A small image VAE, trained from scratch.
Data: trained on simulated telescope pictures of galaxies, 195000 training examples, 6.2 epochs.
Rows from block 1 of the decoder of a small image VAE, named by matrix and row number. Each number is 50 + 12 x the weight over its row's rms, rounded and kept within 0 to 99. All counts start at 0.
After each channel's rows are labels from the 100 images, of 14848, where the channel reaches its highest value: "top examples" is what is common among them; "peak on" is the class under the peak. Only what is clearly more common there than usual is listed. The data: simulated telescope pictures of galaxies. In brackets: how many of the 100.
# conv: 3x3 conv (decoder.mid.1.conv.weight, 256x256x3x3, each kernel summed), inputs 0-255

conv.203:50 60 43 59 44 41 51 39 55 56 61 50 27 55 38 49 39 45 29 53 18 58 59 39 66 57 52 50 58 60 36 59 49 52 57 39 53 42 49 63 64 54 44 44 45 41 60 43 40 61 68 70 63 49 33 43 52 54 61 50 27 40 51 27 67 30 32 49 52 34 61 59 61 38 41 43 64 34 55 50 59 57 84 50 54 56 38 24 39 35 51 64 55 59 38 54 38 43 44 55 37 51 41 54 41 43 42 54 43 33 70 48 46 58 50 41 53 38 60 35 63 58 65 78 53 32 38 24 51 47 28 54 40 58 36 41 52 50 51 45 49 50 42 52 47 43 35 48 53 43 31 24 47 56 52 22 57 47 41 41 43 41 58 60 66 61 59 57 81 57 45 34 51 58 31 42 65 40 52 49 64 24 71 52 43 42 72 47 24 44 28 31 51 42 51 40 24 42 53 34 40 64 72 51 59 60 60 48 39 46 52 65 57 23 55 58 58 40 45 42 65 52 54 49 59 74 52 42 43 45 60 57 42 22 35 38 18 56 48 46 45 49 50 59 58 50 28 39 31 60 66 50 76 57 44 47
top examples: barred spiral (34); irregular (25)
peak on: galaxy (36)

conv.55:34 46 36 00 49 52 46 58 47 54 49 53 53 52 56 55 50 52 50 36 29 60 53 41 40 36 55 57 38 58 45 48 59 52 54 43 62 56 46 42 47 48 54 27 36 52 59 39 41 49 50 49 36 62 61 53 43 35 54 41 36 35 33 57 48 22 58 47 42 64 54 43 47 54 37 36 46 53 49 42 32 46 73 49 49 59 16 58 46 60 44 35 52 51 23 30 51 49 39 36 43 53 34 54 44 53 25 32 48 58 41 16 51 36 43 51 47 62 29 63 37 32 44 16 36 37 48 54 65 63 34 39 45 62 50 42 52 45 59 50 29 64 54 41 24 54 38 49 42 29 21 49 49 46 56 57 62 47 61 48 47 38 57 37 41 68 41 44 23 49 61 45 48 54 49 63 41 45 59 41 57 61 30 22 56 54 35 60 54 37 40 47 39 34 55 46 39 41 51 38 31 36 37 58 46 67 29 52 54 39 53 56 38 41 43 37 55 44 55 51 41 30 46 40 58 75 47 46 34 55 45 09 51 66 50 44 47 41 43 53 57 42 56 44 39 32 39 42 59 53 31 47 60 32 53 40
top examples: flattened elliptical (76)
peak on: galaxy (92)

conv.163:48 59 35 67 67 32 41 72 30 69 62 59 22 28 37 60 53 56 39 49 53 48 60 22 65 36 58 69 58 44 54 40 61 25 34 50 67 46 45 49 43 37 46 54 71 45 61 58 54 68 50 43 40 34 54 62 41 74 51 35 51 63 47 69 33 37 58 57 60 50 67 55 59 55 36 50 65 61 46 46 43 52 63 47 42 29 52 59 49 62 48 44 48 18 28 44 46 44 48 46 40 75 42 49 58 57 62 69 40 72 40 50 47 63 48 45 47 47 48 40 40 80 56 40 43 73 64 68 46 35 71 23 22 37 70 53 55 59 46 38 39 42 63 54 53 57 36 49 47 43 39 35 44 58 61 48 34 55 61 44 50 39 47 49 54 48 90 45 53 50 66 42 63 44 46 44 39 53 59 42 40 30 57 49 46 61 62 52 50 51 43 47 37 57 64 53 64 34 42 58 44 39 64 42 61 34 58 40 72 39 42 36 31 62 41 45 53 29 46 42 46 41 29 44 51 58 54 42 35 53 34 85 38 41 47 41 37 63 38 56 52 55 57 52 50 47 68 49 60 43 52 47 42 75 44 41
top examples: barred spiral (52); tilted (45); winding: anticlockwise outward (39); winding: clockwise outward (35)
peak on: galaxy (91)

conv.89:47 48 57 50 79 46 28 45 71 68 72 53 32 38 43 56 38 53 25 53 51 73 42 33 50 35 47 66 38 46 64 62 51 58 47 58 54 30 67 53 36 54 56 41 50 57 30 41 52 39 47 47 55 43 56 53 47 53 74 56 33 35 36 41 53 54 37 47 52 49 67 52 99 68 55 53 38 42 46 43 41 44 39 57 64 47 55 48 32 42 50 61 40 58 51 46 39 37 50 45 76 53 34 67 50 47 63 66 36 36 51 50 53 49 52 33 43 40 58 52 60 63 40 85 54 41 48 35 61 38 57 51 24 57 62 52 44 42 58 54 54 60 50 78 68 55 62 34 58 30 61 51 66 48 62 44 47 52 64 48 58 55 47 32 53 66 52 52 47 45 38 46 43 49 31 58 52 35 52 61 71 47 62 57 44 67 42 53 27 49 32 62 80 66 61 42 62 55 75 56 59 58 53 68 59 41 45 40 47 30 49 66 55 47 44 64 65 52 46 59 53 55 54 63 53 81 54 57 33 62 55 74 38 40 37 60 28 60 53 44 74 43 60 37 52 48 33 51 57 65 44 63 64 34 43 38
top examples: barred spiral (54); winding: anticlockwise outward (37); merging pair (30)
peak on: galaxy (52)

conv.85:26 46 30 61 53 43 50 33 47 43 53 46 43 46 62 41 56 52 38 40 41 60 57 37 65 50 42 45 49 45 60 39 42 55 56 33 66 64 49 45 55 46 68 54 50 73 54 57 58 54 71 61 45 41 35 50 62 46 43 44 44 80 56 48 46 41 70 60 67 54 58 57 46 59 61 53 53 44 55 39 52 55 35 48 49 37 49 68 65 56 54 43 37 64 53 36 81 79 69 39 75 73 60 66 42 52 54 45 61 69 63 26 62 57 32 54 51 45 49 51 44 62 61 57 75 50 54 41 56 32 71 61 50 48 84 53 45 53 46 26 47 54 66 60 65 57 65 65 73 89 21 55 32 56 43 59 35 60 66 65 34 46 46 62 64 46 59 61 43 46 55 34 55 52 52 56 53 73 28 69 49 50 61 57 58 56 54 53 41 57 40 51 39 61 47 65 43 49 69 57 55 37 73 45 48 31 47 45 54 46 42 55 59 45 51 64 71 47 51 52 48 62 38 49 32 53 57 63 67 66 45 53 59 53 68 37 65 58 38 63 40 55 60 22 32 53 49 43 51 57 69 47 68 77 36 41
top examples: many stars (70); winding: clockwise outward (37); barred spiral (34)
peak on: galaxy (44)

conv.42:33 52 63 62 57 43 47 26 41 58 54 56 48 65 43 49 50 43 55 42 32 55 41 59 35 35 59 59 34 52 63 53 47 58 29 33 50 39 40 56 55 40 35 61 42 26 41 43 37 41 61 77 48 44 49 44 53 56 44 55 49 53 69 13 58 44 28 37 50 54 48 60 71 54 56 53 33 34 55 47 59 66 66 54 49 36 42 54 55 40 56 53 49 46 29 61 52 41 39 76 47 60 36 50 54 66 54 62 34 57 35 54 48 74 42 64 72 60 34 44 38 42 54 63 32 43 57 41 48 67 43 50 68 31 69 53 57 47 74 52 34 68 43 43 44 55 44 55 44 21 40 54 55 43 35 53 45 52 61 39 37 68 53 56 73 61 80 56 43 52 40 77 48 40 29 55 43 45 41 54 62 61 49 73 66 55 36 40 55 45 53 52 57 45 47 55 56 75 62 49 48 57 65 56 78 63 19 41 37 31 30 46 48 43 46 63 61 25 71 52 36 62 55 48 56 70 42 61 49 47 43 68 68 58 43 46 40 64 53 56 43 53 32 36 61 63 47 67 29 63 45 66 42 49 47 38
top examples: many stars (66); winding: anticlockwise outward (31)
peak on: galaxy (63)

conv.202:62 76 52 51 59 52 53 58 53 59 31 57 41 57 36 59 41 38 61 28 50 60 81 37 50 51 66 64 57 40 46 51 53 54 40 39 53 39 55 70 62 58 82 56 36 63 77 54 58 51 57 48 44 56 61 41 61 57 54 57 51 38 40 57 59 52 76 52 73 61 34 56 63 43 56 53 59 55 72 28 54 35 50 61 48 53 37 41 62 48 59 50 40 73 35 35 59 56 52 53 45 65 55 50 44 49 51 59 82 65 17 60 39 68 56 35 62 34 64 27 49 68 58 40 41 50 62 47 44 36 59 52 57 64 50 75 29 59 45 39 36 55 60 34 37 76 41 55 45 51 48 33 70 38 39 32 38 42 53 54 45 38 42 62 35 45 70 52 38 43 68 56 53 63 44 50 68 60 51 50 43 53 57 36 63 42 44 36 35 43 38 49 40 38 58 55 52 39 79 52 66 56 30 67 47 53 44 39 70 35 40 79 30 37 51 64 53 54 44 62 38 26 51 40 45 55 54 63 58 54 32 56 43 49 61 46 57 45 52 44 62 72 70 52 54 31 22 48 47 44 47 49 47 65 48 54
top examples: bright star with spikes (84)
peak on: galaxy (37)

conv.73:58 55 62 52 35 26 27 37 60 44 56 38 60 83 38 50 46 62 60 51 48 47 73 41 81 66 51 56 46 49 49 50 47 49 31 57 57 57 36 60 55 34 51 81 55 49 47 44 39 56 55 43 55 51 59 46 44 34 79 65 43 43 51 59 71 51 22 30 46 59 63 69 61 64 56 69 37 49 57 57 48 55 57 57 42 48 63 30 57 35 61 52 44 36 40 60 38 39 37 47 58 39 37 61 34 41 70 51 52 49 53 65 38 64 52 32 67 61 47 60 61 47 54 74 47 43 20 31 46 54 28 56 45 52 45 67 62 79 60 42 47 42 39 75 27 40 44 47 63 46 42 54 67 59 41 43 48 38 50 55 41 75 65 49 50 64 64 48 58 46 50 69 53 54 54 58 62 56 52 68 37 56 50 63 66 46 35 54 61 38 43 51 53 52 40 27 53 67 57 60 49 52 54 54 43 59 38 53 29 49 50 43 37 50 44 55 56 49 47 59 37 42 60 40 30 52 56 52 70 35 61 69 76 38 49 54 52 33 50 19 45 82 48 54 60 55 28 31 40 53 53 57 66 39 70 52
top examples: barred spiral (34); winding: clockwise outward (33)
peak on: galaxy (64)

conv.214:33 54 57 52 49 47 54 52 51 55 61 59 50 40 41 41 66 53 48 42 41 58 55 48 55 56 47 43 50 34 36 54 49 61 42 53 47 31 39 30 58 51 27 50 97 42 45 59 56 42 38 39 59 46 57 45 70 55 59 53 64 31 55 45 50 53 32 41 37 45 35 30 59 63 47 73 42 73 40 45 56 46 68 59 46 76 53 37 55 79 50 55 47 45 42 53 36 35 53 59 67 58 56 31 60 56 37 66 61 27 64 59 86 51 55 26 44 46 57 42 60 53 40 75 41 77 52 71 38 37 56 60 26 41 25 51 68 47 54 50 48 42 69 59 43 55 73 45 39 40 49 52 50 66 38 88 31 33 47 30 53 42 47 50 43 69 57 43 41 45 41 45 57 42 55 45 59 36 48 59 55 33 45 41 56 74 60 56 46 73 54 55 78 50 54 45 54 52 58 44 62 50 53 38 51 43 59 35 66 41 71 44 44 54 26 47 48 45 53 36 48 65 44 62 63 46 55 45 56 46 65 83 39 39 57 63 66 56 43 42 54 51 51 60 65 47 72 42 55 62 33 45 58 55 42 57
top examples: bright star with spikes (51)
peak on: galaxy (62)

conv.172:46 55 57 51 46 53 91 64 52 54 50 58 57 66 54 61 55 32 39 52 69 60 31 58 45 56 69 67 53 43 67 38 69 62 39 50 53 48 73 51 53 63 73 65 45 30 56 54 80 54 62 37 49 60 44 53 54 61 73 45 36 26 34 34 53 48 59 45 24 64 40 36 47 46 71 50 60 47 69 52 57 51 38 49 49 44 63 67 47 54 52 47 71 40 40 39 55 37 66 68 16 50 46 57 40 48 61 88 60 55 34 60 38 59 50 40 47 33 43 43 58 47 75 62 35 56 66 73 41 47 70 39 64 53 31 64 26 44 50 53 53 59 71 64 56 60 47 43 35 45 78 61 46 44 65 55 49 39 60 44 47 49 44 45 51 52 50 57 50 44 51 65 28 57 67 48 35 42 45 62 61 52 75 50 46 60 27 54 53 53 53 53 49 44 36 49 44 56 49 62 72 46 42 62 49 49 48 47 45 54 41 66 42 45 66 62 57 51 41 60 60 71 54 65 72 60 33 66 36 64 63 51 41 44 29 49 64 53 50 53 47 57 62 27 48 35 32 56 67 63 60 62 53 46 57 38
top examples: many stars (72); barred spiral (38); winding: anticlockwise outward (32); winding: clockwise outward (32)
peak on: galaxy (69)

conv.80:17 57 57 55 94 46 56 73 51 41 50 41 22 60 68 59 39 38 49 42 49 44 41 37 48 44 39 48 58 55 61 52 59 50 53 47 32 52 64 45 52 64 46 43 46 53 43 30 66 55 48 40 71 40 54 77 38 45 62 51 50 48 54 56 27 45 61 38 62 67 57 63 46 49 52 49 59 65 45 40 49 54 58 55 29 37 50 67 46 64 52 35 48 71 49 43 72 49 57 33 61 51 62 55 60 52 44 56 52 67 25 33 43 43 39 55 39 40 40 63 48 72 35 48 64 60 71 47 50 54 62 34 37 48 65 44 32 53 38 34 48 74 68 55 77 34 34 41 44 45 35 41 59 45 51 38 33 54 66 31 33 54 64 54 54 59 33 52 62 56 68 48 47 59 61 50 43 60 68 36 32 46 43 53 26 60 65 55 41 42 66 66 51 31 67 54 48 34 32 52 44 57 47 45 60 40 29 30 53 45 71 50 65 62 41 62 37 55 29 37 43 57 39 34 47 61 52 37 62 52 39 46 43 29 65 38 41 57 43 47 55 50 53 51 42 42 36 39 60 17 55 54 45 35 75 40
top examples: many stars (65); winding: clockwise outward (33)
peak on: galaxy (43)

conv.193:35 52 44 78 64 15 56 39 26 40 78 47 44 56 41 38 50 38 54 50 56 42 41 24 39 51 44 45 52 54 52 45 57 60 39 50 43 50 61 39 39 49 57 39 69 22 46 30 44 41 45 66 28 39 42 39 55 52 55 76 36 60 38 50 67 45 37 57 33 63 68 41 64 52 47 59 58 42 35 38 57 53 37 56 46 57 35 42 63 66 48 45 45 37 55 60 69 29 45 44 58 88 56 69 64 47 51 55 71 52 49 48 63 42 43 34 40 46 50 35 53 43 64 94 42 57 55 69 50 60 60 51 42 46 41 61 55 44 56 34 38 60 66 61 34 37 47 33 52 46 55 58 57 49 42 62 47 57 58 24 55 55 35 16 53 57 57 30 47 46 45 51 29 27 53 55 34 52 46 86 41 49 50 53 38 50 64 67 59 53 53 54 38 69 53 54 43 61 67 42 47 67 40 46 50 36 34 47 66 32 42 49 51 45 56 60 49 47 62 54 60 39 42 46 58 54 42 27 63 66 64 62 49 44 49 59 81 50 53 46 55 58 36 53 45 40 62 45 62 64 44 57 38 53 49 37
top examples: barred spiral (77); winding: anticlockwise outward (45); winding: clockwise outward (40)
peak on: galaxy (54)

conv.239:43 60 40 53 48 50 69 48 52 59 36 70 49 32 59 45 73 50 61 37 50 53 35 55 52 43 43 41 48 43 61 65 50 64 50 75 36 47 50 35 67 66 41 48 54 51 55 50 56 41 50 71 52 68 39 83 65 53 54 45 40 46 68 41 52 61 59 84 30 66 41 46 46 66 60 44 56 47 41 59 53 37 57 49 34 54 34 44 65 53 59 49 52 49 27 60 68 50 62 45 33 64 72 47 61 51 55 52 74 46 61 22 30 49 68 48 35 45 57 48 34 64 56 37 46 67 77 46 51 46 87 47 42 48 50 52 51 67 47 49 47 30 56 33 74 42 40 61 54 55 57 54 59 56 59 62 55 55 49 57 59 38 52 50 48 50 48 53 56 60 45 48 54 69 88 64 46 50 64 51 51 41 43 42 47 44 54 55 58 66 69 62 54 53 38 68 58 39 49 46 68 49 45 75 55 48 49 58 55 71 54 54 39 65 52 55 32 64 48 28 51 48 54 44 67 61 70 49 69 65 34 56 61 37 65 49 75 60 54 42 54 58 58 74 75 53 90 63 67 40 50 46 51 69 65 51
top examples: many stars (77); barred spiral (38)
peak on: galaxy (44)

conv.169:31 33 48 45 47 48 55 54 54 51 34 68 57 51 64 46 46 74 64 73 52 30 71 71 68 61 46 44 50 66 61 64 52 57 54 53 37 64 61 55 59 59 28 71 45 44 41 75 50 44 72 55 58 55 52 39 48 38 19 36 49 54 50 62 32 53 57 53 55 37 28 42 48 57 44 43 57 66 51 51 68 27 63 49 45 66 56 64 43 45 18 50 59 73 54 52 36 63 60 62 37 36 50 43 40 40 49 62 32 66 63 60 62 35 65 50 50 56 76 62 46 34 42 64 44 60 49 64 27 63 48 51 49 53 65 40 39 48 47 57 58 54 36 51 43 44 61 49 56 51 51 48 37 51 61 43 59 58 59 51 74 66 71 46 62 52 56 57 56 61 66 54 35 65 68 45 59 30 59 43 55 44 55 35 47 70 57 51 57 45 54 48 50 62 37 55 52 73 44 52 62 53 69 40 37 46 66 60 46 45 56 40 55 69 37 31 33 69 56 51 58 33 38 58 39 12 60 55 31 39 65 44 58 67 42 73 50 49 71 51 44 41 50 74 75 59 42 62 62 50 47 44 69 55 69 63
top examples: flattened elliptical (44); round elliptical (25)
peak on: galaxy (87)

conv.26:60 35 60 13 52 60 38 25 48 33 51 88 51 63 52 34 51 70 74 50 55 45 78 51 49 39 58 64 61 60 32 36 42 64 56 53 52 55 63 67 48 55 45 60 64 64 53 68 46 54 62 47 43 29 51 45 64 57 52 52 44 72 44 72 43 47 46 43 55 42 37 39 37 53 38 56 36 51 49 58 51 58 45 64 53 52 56 41 64 67 47 58 53 42 48 64 40 75 42 53 49 57 55 35 37 61 64 53 67 68 50 51 69 57 66 36 59 53 59 53 46 47 57 50 65 43 40 65 07 62 77 49 47 47 52 65 42 42 52 50 61 62 51 36 34 53 49 39 53 39 63 72 54 39 45 71 51 60 46 58 56 54 48 67 54 55 65 44 48 33 33 65 62 54 35 57 46 75 41 70 29 53 63 30 52 45 52 49 67 56 49 51 74 47 54 44 40 42 84 52 61 53 47 43 40 48 49 69 60 37 46 68 68 54 60 59 39 59 44 55 50 67 56 57 55 43 52 57 51 48 67 43 55 68 41 39 70 32 40 55 41 71 38 34 63 53 66 35 36 55 61 55 70 74 49 40
top examples: bright star with spikes (58); barred spiral (32)
peak on: galaxy (70)

conv.36:37 49 51 52 65 42 63 82 52 42 54 46 50 64 42 61 53 43 53 51 37 31 37 52 42 29 55 54 67 43 41 51 51 63 40 69 46 47 63 47 43 51 56 72 57 57 62 57 53 50 51 48 47 49 44 54 54 73 51 46 64 47 38 57 53 38 52 75 55 44 52 32 53 62 51 37 51 55 54 50 19 32 27 27 45 51 39 58 62 48 57 51 54 54 43 31 55 45 70 46 40 51 62 53 51 69 51 30 52 48 51 27 48 30 44 46 51 82 47 84 48 51 60 34 54 71 59 44 28 60 78 43 42 36 54 53 38 42 43 52 66 56 46 62 66 47 51 63 38 65 45 54 29 63 64 56 43 70 59 62 45 35 47 44 50 47 63 46 39 63 48 54 62 24 81 42 26 56 56 30 51 75 43 54 50 63 35 61 67 59 57 36 57 43 77 62 73 82 47 48 54 59 58 43 55 48 53 61 58 65 68 56 62 58 44 36 50 52 55 43 62 65 32 61 51 36 55 43 37 73 55 47 38 41 32 41 58 48 55 57 66 50 63 40 25 55 78 70 59 56 48 49 40 63 56 35
top examples: barred spiral (48); winding: clockwise outward (39)
peak on: galaxy (69)

conv.29:50 47 42 49 58 29 55 39 38 43 55 24 35 74 57 57 27 40 53 60 39 53 46 45 38 29 44 49 63 67 50 27 49 52 50 52 58 56 75 37 36 57 36 52 44 51 55 19 53 39 56 42 46 27 44 28 34 63 35 64 44 45 67 43 38 35 40 39 40 45 38 61 29 51 52 44 43 35 53 48 71 53 20 70 38 47 36 49 55 64 37 22 53 54 40 54 43 54 39 37 44 36 69 51 47 46 47 53 55 61 47 51 50 62 54 54 52 69 41 50 50 52 38 88 45 50 32 59 67 39 63 43 55 54 48 62 38 43 47 36 36 68 36 58 66 43 43 37 41 57 40 50 52 45 45 51 46 49 78 51 33 64 55 51 76 57 32 65 58 42 64 47 55 66 34 75 31 52 50 74 39 47 45 10 44 40 54 41 59 35 32 57 53 61 44 45 60 46 35 51 48 49 45 47 51 40 19 35 45 24 45 62 55 41 48 64 44 60 24 54 35 47 42 52 35 41 46 63 36 52 45 35 53 44 47 51 54 42 47 47 60 63 33 42 57 29 36 61 36 56 47 59 58 51 51 35
top examples: many stars (67)
peak on: galaxy (37)

conv.76:43 51 63 65 56 40 44 70 30 62 49 41 40 65 40 60 53 40 58 42 43 39 39 77 57 54 34 49 67 73 54 57 52 55 53 66 46 58 57 43 59 56 47 41 72 43 55 50 45 61 63 46 50 57 72 63 50 62 73 58 54 48 30 35 72 54 50 67 31 50 51 55 59 67 66 65 55 38 64 47 51 56 57 56 57 48 66 58 65 48 72 50 35 39 58 75 43 42 62 54 61 63 37 61 48 62 52 61 62 62 38 48 39 43 34 30 58 46 43 54 55 52 53 77 51 67 52 50 41 44 82 58 35 60 62 65 64 83 57 62 66 37 52 75 41 48 43 25 24 41 68 45 52 61 42 51 55 50 49 60 58 29 48 71 51 67 54 63 64 53 45 60 60 43 84 49 43 61 77 69 50 48 54 56 62 48 72 50 61 52 57 48 47 65 63 46 58 61 52 58 60 64 55 64 58 54 28 29 56 51 63 72 43 42 53 54 45 40 48 58 43 37 54 51 65 56 61 59 60 51 65 59 37 42 43 39 51 54 52 46 74 63 42 72 64 47 81 60 50 32 66 45 49 73 43 44
top examples: barred spiral (47); winding: anticlockwise outward (34)
peak on: galaxy (78)

conv.78:41 63 57 48 82 52 35 47 51 36 47 74 33 62 50 50 57 30 48 39 23 51 52 26 37 38 49 48 46 37 35 50 39 55 41 47 56 44 65 33 61 57 56 44 47 39 43 51 64 47 50 52 18 61 45 73 34 53 48 66 20 68 27 67 61 24 48 55 60 49 50 45 46 55 55 36 66 32 63 56 32 45 16 55 33 44 65 55 49 56 27 42 36 46 57 51 48 63 38 44 38 31 41 47 63 52 41 38 65 74 34 36 56 47 45 49 54 60 34 67 35 49 46 65 42 55 70 72 42 47 68 43 59 41 39 56 32 40 53 30 50 65 75 52 42 50 46 34 16 25 27 59 52 48 49 57 39 46 58 48 37 46 54 56 49 40 28 41 34 44 55 47 54 32 58 57 38 53 42 58 43 61 38 29 52 60 48 61 46 61 46 52 53 61 44 64 62 38 43 53 59 58 40 34 56 69 32 53 46 29 50 46 47 54 69 64 49 39 43 54 34 31 48 52 50 41 39 48 45 62 40 26 59 58 58 42 51 40 58 54 60 35 54 38 24 31 60 61 39 41 55 42 45 43 53 54
top examples: barred spiral (33)
peak on: galaxy (92)

conv.86:32 67 64 66 63 40 51 46 38 56 39 61 44 43 62 48 46 10 51 42 42 57 36 62 24 29 74 60 45 32 60 62 62 43 43 53 50 39 32 28 63 50 65 64 50 33 39 62 54 46 46 49 36 53 39 54 37 53 67 37 24 63 28 40 61 36 64 51 45 55 58 25 68 64 52 49 44 46 53 29 36 36 40 52 44 45 37 73 47 33 38 52 48 36 61 38 45 36 54 31 46 40 41 58 58 56 49 87 41 46 34 36 45 28 36 43 45 58 37 36 45 37 39 60 42 49 75 46 54 62 53 48 51 74 62 69 33 52 52 37 48 51 70 48 35 55 69 36 40 42 61 62 48 67 44 31 53 37 51 54 54 58 51 40 37 61 41 53 22 48 71 55 52 49 78 59 49 42 53 50 56 66 56 53 64 65 38 44 59 28 55 39 32 58 38 56 65 59 43 59 61 41 23 62 40 33 42 40 58 43 52 53 47 64 52 59 48 56 43 55 40 41 47 57 62 52 34 60 40 48 58 61 35 46 37 63 45 65 45 51 50 44 60 43 48 48 18 58 64 48 66 53 35 40 67 54
top examples: many stars (66); barred spiral (37); winding: anticlockwise outward (37)
peak on: galaxy (76)

conv.97:45 59 45 27 61 62 71 67 43 54 53 48 55 63 54 43 59 46 53 41 47 47 50 34 66 43 69 59 61 57 31 61 49 51 54 52 60 41 59 46 58 49 39 69 39 55 55 59 67 40 59 45 47 46 47 36 48 48 41 50 49 72 49 59 37 49 51 69 58 47 31 54 42 68 40 42 64 53 56 42 48 37 37 52 40 64 38 33 51 55 22 29 63 35 42 31 68 61 41 43 02 44 64 45 67 59 54 56 53 51 48 44 32 49 48 61 50 67 45 53 50 41 64 32 35 59 75 62 53 54 48 52 66 44 37 38 60 50 72 63 40 66 39 31 49 63 62 49 44 59 20 57 55 41 56 72 51 57 48 45 44 44 61 63 43 44 41 50 29 45 47 44 42 62 57 49 33 50 73 46 47 47 39 48 28 52 38 59 67 41 61 63 68 74 51 70 64 32 29 57 77 42 55 62 50 58 74 40 67 45 51 48 62 58 57 44 43 52 49 67 53 47 36 44 27 28 25 76 55 50 38 40 25 53 65 52 61 35 38 54 59 47 61 55 67 52 44 71 52 51 66 43 20 53 45 60
top examples: many stars (79); bright star with spikes (73)
peak on: galaxy (41)

conv.39:30 59 56 58 71 48 44 73 47 22 46 66 42 59 52 51 46 43 55 48 56 38 55 30 33 50 46 51 61 48 64 48 60 57 33 61 73 61 59 33 59 80 43 61 76 49 49 47 51 47 36 42 30 46 44 61 44 55 51 65 55 63 45 55 40 44 47 56 67 42 29 39 51 48 41 52 51 60 52 61 45 63 38 30 42 50 30 59 56 38 45 34 66 47 55 36 57 65 50 43 53 71 52 35 64 48 51 07 67 51 41 37 70 65 47 58 54 47 46 56 40 50 43 36 49 60 68 73 17 41 60 39 44 38 69 43 44 54 46 41 35 57 72 45 62 50 73 51 57 65 49 60 43 45 48 61 19 67 75 69 38 39 41 31 48 37 54 64 42 33 43 55 54 35 60 53 34 64 45 64 49 33 51 37 57 63 27 47 52 38 56 56 58 45 64 53 44 44 46 46 59 51 27 39 49 29 54 71 51 40 45 22 57 66 45 42 29 58 45 39 58 45 39 69 41 43 55 46 60 50 42 41 43 72 57 57 67 38 54 60 55 50 41 61 63 48 53 55 36 72 34 58 27 51 42 39
top examples: bright star with spikes (70)
peak on: galaxy (40)

conv.237:28 52 72 64 60 51 40 80 54 50 54 56 33 74 26 39 44 44 44 57 45 55 38 60 58 47 54 62 44 48 64 62 62 71 28 58 50 40 66 30 52 62 67 56 68 36 66 63 63 54 39 56 38 45 67 64 52 70 77 66 37 64 46 54 70 42 40 54 67 55 63 51 54 47 66 67 56 45 51 52 47 41 25 45 42 54 57 49 75 56 56 56 38 51 39 42 38 55 64 51 46 35 39 58 44 65 49 60 49 53 57 40 75 66 60 55 43 43 37 44 73 63 46 65 34 44 48 44 46 64 59 46 62 24 42 62 36 44 45 51 44 56 60 89 60 46 43 53 51 58 43 55 54 45 55 39 13 69 48 46 63 60 32 42 25 50 53 51 45 58 58 78 49 49 70 46 33 34 41 61 60 66 50 44 64 59 54 66 58 71 52 50 41 56 56 39 50 79 35 60 52 67 62 40 47 39 40 67 56 53 43 50 37 46 44 42 80 49 57 54 36 51 44 43 53 63 35 48 45 28 56 57 50 66 44 48 59 53 65 50 67 61 54 50 48 43 62 79 53 43 53 68 35 46 66 46
top examples: many stars (70); barred spiral (48); winding: clockwise outward (37); winding: anticlockwise outward (34)
peak on: galaxy (46)

conv.105:33 38 33 41 60 29 47 53 45 39 50 41 23 56 38 51 27 40 48 51 48 38 21 21 40 54 51 38 60 28 45 60 58 56 38 30 48 54 59 49 48 57 60 62 62 26 55 36 49 45 40 37 31 42 16 36 44 64 66 39 43 74 38 44 46 41 53 51 59 69 25 40 51 60 55 61 50 41 60 38 43 45 32 56 25 62 36 39 53 55 34 35 49 59 48 30 43 52 31 55 39 50 56 55 39 57 47 59 67 45 61 39 54 44 48 55 34 58 32 37 47 43 56 39 30 59 63 41 52 70 47 48 49 36 48 59 30 47 45 30 40 50 47 45 37 55 65 37 50 34 34 59 36 48 48 48 39 46 44 61 36 55 42 55 30 30 47 40 41 19 46 45 53 42 53 46 23 49 32 49 43 64 32 37 62 49 51 62 72 57 47 41 54 52 60 39 74 53 54 54 49 52 44 44 43 42 21 52 58 62 60 43 74 42 50 60 48 47 30 59 24 52 36 50 32 28 44 49 47 41 52 62 43 29 54 49 59 47 43 30 43 43 54 38 39 31 64 59 29 38 48 54 34 64 45 22
top examples: many stars (72)
peak on: galaxy (38)